config.yaml
model: "audio captioner"
dataset: "drum patterns on synthesised drum kits"
train_examples: 26041
gain_aug_db: 6
time_shift_ms: 50
n_mels: 64
hop_length: 160
input: "log_mel"
spec_augment: false
win_length: 512
tokenizer: "word"
vocab_size: 159
encoder_arch: "crnn"
encoder_norm: "batchnorm"
encoder_activation: "leaky_relu"
encoder_padding_mode: "replicate"
encoder_depths: [1, 1, 2, 1]
encoder_kernel_size: 3
encoder_stem: "single"
encoder_widths: [128, 160, 192, 240]
encoder_rnn_width: 96
encoder_rnn: "gru"
encoder_bidirectional: true
encoder_rnn_residual: true
encoder_rnn_layers: 5
fusion: "prefix"
decoder_width: 256
decoder_layers: 8
decoder_norm: "layernorm"
decoder_norm_position: "pre"
decoder_activation: "relu"
decoder_mlp_ratio: 4
decoder_head_dim: 32
decoder_fused_qkv: true
decoder_bias: "none"
decoder_qk_norm: false
decoder_parallel_block: false
decoder_inner_norm: false
decoder_drop_path: 0.15
decoder_positions: "rope"
decoder_prefix_bidirectional: true
decoder_connector: "linear"
decoder_tie_embeddings: false
residual_init: "none"
optimizer: "adamw"
lr: 0.0012
beta1: 0.95
beta2: 0.999
eps: 1e-06
ema_decay: 0.99
steps: 3300
batch_size: 64
epochs: 8.1
lr_schedule: "cosine_restarts"
final_lr_fraction: 0.01
warmup_steps: 330
weight_decay: 0.4
Rows from block 4 of the audio encoder of a small audio captioner, named by matrix and row number. Each number is 500 + 25 x the weight over its row's rms, rounded and kept within 0 to 999. All counts start at 0. Numbers have three digits each.
After each channel's rows are labels from the 100 clips, of 14976, where the channel reaches its highest value: "top examples" is what is common among them. Only what is clearly more common there than usual is listed. The data: drum patterns on synthesised drum kits. In brackets: how many of the 100.
# conv: width-3 conv (encoder.blocks.4.conv.weight, 240x192x3, each kernel summed), inputs 96-191

conv.203:487482505544531518497495507540472469478472468490488484498514460488513527511496502495541482517517506481511486496468482487509469539536539529504465473454511504493483544500520476518473510541528512500490520478478494517525496488500535524482497464503491475519503525523532424479540476491470509474
top examples: high tom (100); rimshot (49)

conv.10:509478522502512513478498486526469480492524530521516501510531512492482521492521501470511468499479516470496492499548501492476502524539508514459476488551470455517475494506473528522497521497494489555497452482462524499515500500499527476510503479492520500540500508462508505479501476479524524471
top examples: thin (high-pass) (44); clipping (32); text has "clipped" (32)

conv.89:490503469513463496530512484494458475490524447466490510481553494528504491471497443473510521501420501497518550500492476511512514522474510534519503490527497527456456538487484530507443530505467538532507503517497509479529524509489460521512487479494458485529520502476480505489497511493530500510
top examples: rimshot (66); four on the floor (41)

conv.0:475568481522481498524486549501534487498485498485497492500479476535489530493486533491495468467493469515488496444534483493498557494484512530535494480578477503484488486494522496475510500481493508484481498544492519454500448474506438482473502519499474490482512472480492508492504545494527471518
top examples: muffled (low-pass) (81); clipping (52); text has "clipped" (52)

conv.17:494528532517488534539515489495481516470494495519494468487503480523517559536522470501513524483467475524509502509498456488473455541485514513500519506496509503511524513519452488510505578541467462473553502510527484517493538532562526504522502520505508481491554484526491490526561539532468503514
top examples: snare (85); muffled (low-pass) (40); high tom (39)

conv.236:474476503494545499489516453513500509490471475496491488537514469452503546473475533488499490493567486493481496460478482497469523536517518535517499488464505479459501519511520472518468492565536514459518506456450478485490485513531545550498481508493485492497483527518534462501526439497496487491
top examples: high tom (88); closed hi-hat (71)

conv.154:518489520473488515503536497495496477508517502530535496512489456487515506503533484535520515510459493464521571509485504535517508499519509499523507497521502483461526480446490485562548514442504492487515559525526522471524505550523510445535454495530533523508579480494513555557493511513512517513
top examples: closed hi-hat (81); clipping (44); text has "clipped" (44)

conv.30:507520489605531497512467515519535508473524477513491490494466508493447480489511495503510497513521468526526530464483441482527470481548505482493458496449470469489504504514543542526504489474530507520453506523493502488513518490511516480540541490475516510472501492491481486533487508479499495479
top examples: rimshot (96); march (32)

conv.122:482476521482512504523486469526492507506539547502464496485518487519486490473519511497517511489524531484472516504558506471489526548470455546469501517546439524478521513498501520472497472522453481536502429515514506465505524499475498481491535469466498478530501503505521516465520485491506485484
top examples: rimshot (90); march (30)

conv.197:481498523532456530493468531476526513510526533491487468497526480496490527499504492512498463497498466505467516511489462493483468508484496465509478491518455487472487543483513488493544493503478470489493502516486509508445508532521471493507507463502454491460540502487510487481494516528459474513
top examples: shaker (63); clipping (43); text has "clipped" (43)

conv.34:474580504477485476507508490525512497526524533511498508495471501525526506521509518521505486492498525487506528467534520527489519549460463543532491487550494502494474493498449463537517484457515520526451516522516533502505470506526464485503479527504485483539528455466509496507521559480510509523
top examples: snare (94); muffled (low-pass) (60); mains hum (34)

conv.142:479512522467509470480496508518492522495506468442505518518517542502469502526475471488492516513485516523515480494541497466511530490543497445475466514490481482517506496482492495497479513508450529555481459493468494484510465534490506475515527502504509508527481468494496499499512498496513491521
top examples: closed hi-hat (72); clap (58); pattern: dembow (30)

conv.99:508540549506493523517485496502475515477485492508484475491485480501511565533501499525520537470491502491482506528484485499509480565487517494464466540493504502488499533504429498495511567552485452474548531499496487524508470520542533491520460516510483486504534473548498496517535530501462487488
top examples: snare (89); high tom (39)

conv.40:497489512524489488502513492506486479486521491514506489478491527526512480495523517471529493488446513488538520522475492488487529499527472480461521445457525521524496487488518500491529531532488512505462483520497489470514506484503517455485506479489543511483482503489482510461489492496562502492
top examples: thin (high-pass) (33)

conv.32:486521535564496499457492543499546517503520505507493489516504507507468509466508492529493496478493497514471567470504484520462495508504511493499424502487499472480525516494525528491504524477504511521466475533457508492488493518498492476490572492522479486501500509460486464509486480497494465506
top examples: rimshot (99); march (26)

conv.88:537482505473522511558504475510489478471534458525517506480492491467500497528494503479509493519485499504529576501509503501527491491483436549515507488534500521472489517484455507551482557507499512495484499531512474477513509508500492439516492489492472523499543470555502536523501511488517517522
top examples: four on the floor (63)

conv.73:504516507497487455527494453477485550479492506529496510532488546471486470510491528485517523506519492479467459492430515484506472479509508481497450529441498508502489492496483504501507513509490506479493505499492464542519496497502541534492487522488475491449478493487503503495505482491480479457
top examples: shaker (93)

conv.107:529547515476519497486514526513518503508513536498526490509482494535509529538505437519516481492509501500509505505510516492506464566499493488495511506489467464541450510521416472511486528484454492527521546481508521507517505492538509490482466516506484483522561487514498508522522544490487515509
top examples: snare (100); muffled (low-pass) (41)

conv.138:486489491465477477527514469511465496510525556521508513529517506514458492470488463478473499492474496482464518538520514494490469524484541487486480537525445473497502517459458528470461503562498483494530465489502488493493527484499555497501487493474502488501510514521505543481504503472459494465
top examples: cowbell (100); muffled (low-pass) (34)

conv.128:519510499514486518496500543457511470545468481485514480498509497508526509509528540556482481489485507521476531510562528549463501491483501530542521487544517549490516479518517519536546493485529519527540528529476577524491490521527465505495485511488505511518516494498486505521519522511486472548
top examples: clipping (74); text has "clipped" (74); mains hum (27)

conv.112:480479532473526514500498476516486499496528481460513529524466447464502512541492476505523477469527475495499572516517531521503468536492498484497494504537522518537499502516463491506504472510494508491497513540489472509464489530492508505521542472483496481518480485562496529511527483521456511470
top examples: four on the floor (45)

conv.133:483497510505477489493467524465517510490520484577464516512536537502498549489483535498513513476519508525506509503500511514449462494488524485477499529503544511508531537506490511477513477454530467505512501520537499531490562536506442506508509499514482455512513539501540492498516526535492500532
top examples: clipping (60); text has "clipped" (60); white noise (50)

conv.38:511476475530425528522507493515487537515497526542474483483500486524488459498507512512495510469461475462495492486504512472524511503445484543478530503556478495425489491465460514510560465527501506500505464504516528485491500519493479425524505498471513536519541497507477553542510511501486503513
top examples: shaker (68); muffled (low-pass) (37)

conv.5:499512474467551509509463514490492513505500529538493459514470451516498514482483538486474489478573476541483476502488466484510488517472497454450507483493506438462479492542477445487472508515499479494507497494529478493498482489507545529489485505479512489489504490517484483455523518491489479498
top examples: high tom (63)

conv.105:518507499512505535497529597507535476502491461495471494540495449460506513516508440552500506516510499505575491500485486529522473517504539537541502527494521456519527492489524480507526514515517512501540516476506512510526481526519465530492496527501552508531539512457541473534517489485475507543
top examples: clipping (70); text has "clipped" (70)

conv.137:484550503493498475519491516532520483468538484472465499466539481512517507563478491490539493506523493504505526486522458488499536529497469465495539504520471481454477523513505470475525523463484500502464508507515483451505499516530467485512482509545508500509537505518511512524512558500477531519
top examples: snare (87); muffled (low-pass) (37); pattern: four on the floor (31)

conv.77:478453499470568478492473475515503500508493539487507497495498499537524522490507546472488487527569500484496531485531526496465533482507468526502526499503508516533514487481570495530490480483507481518484480497500537529493549511507489500509528492471475530522484527491508489455511487553510508491
top examples: rimshot (92); march (29)

conv.146:487519509513523521530539512485532510535498478497537524516505529508528552508508504529521529498489532509486507492541518538494518527528531537548519490527542505523517507522511505517510536530538511547524508508518553555520504493519501529517515524488514479548510500500517497500528495527510518528
top examples: clipping (64); text has "clipped" (64)

conv.64:520481503434494490531533489516513493466526514521461524486529535507513432489502521461526521521480537500532461517538513488541515481508512468495557489509467498480513514508535493441499492548478509528496478476543486475522527463493499537441511510490485513502494511496502497498513476528505538503
top examples: clap (56); clipping (38); text has "clipped" (38)

conv.160:502479519452461484528502511532463508519540555481519535509515515490462529511494454492520512488465508474478515526533522490503499547462504524479497532517459481526504524455454492482501483532479504512523471493484515507497516522520520459504462507503527509524525529510515531503511495517488496496
top examples: cowbell (98); muffled (low-pass) (35)

conv.58:520492534512491511517524502481516516502506469523497508491562532540518502544510521506515538528486503546522543494538491544485533499514525506502519495531525523504523540528516519527524523498535513539544518541541525525505545536518491515502529509497513507498534502483504527535557530527507522537
top examples: rimshot (65); clipping (46); text has "clipped" (46); pattern: march (27)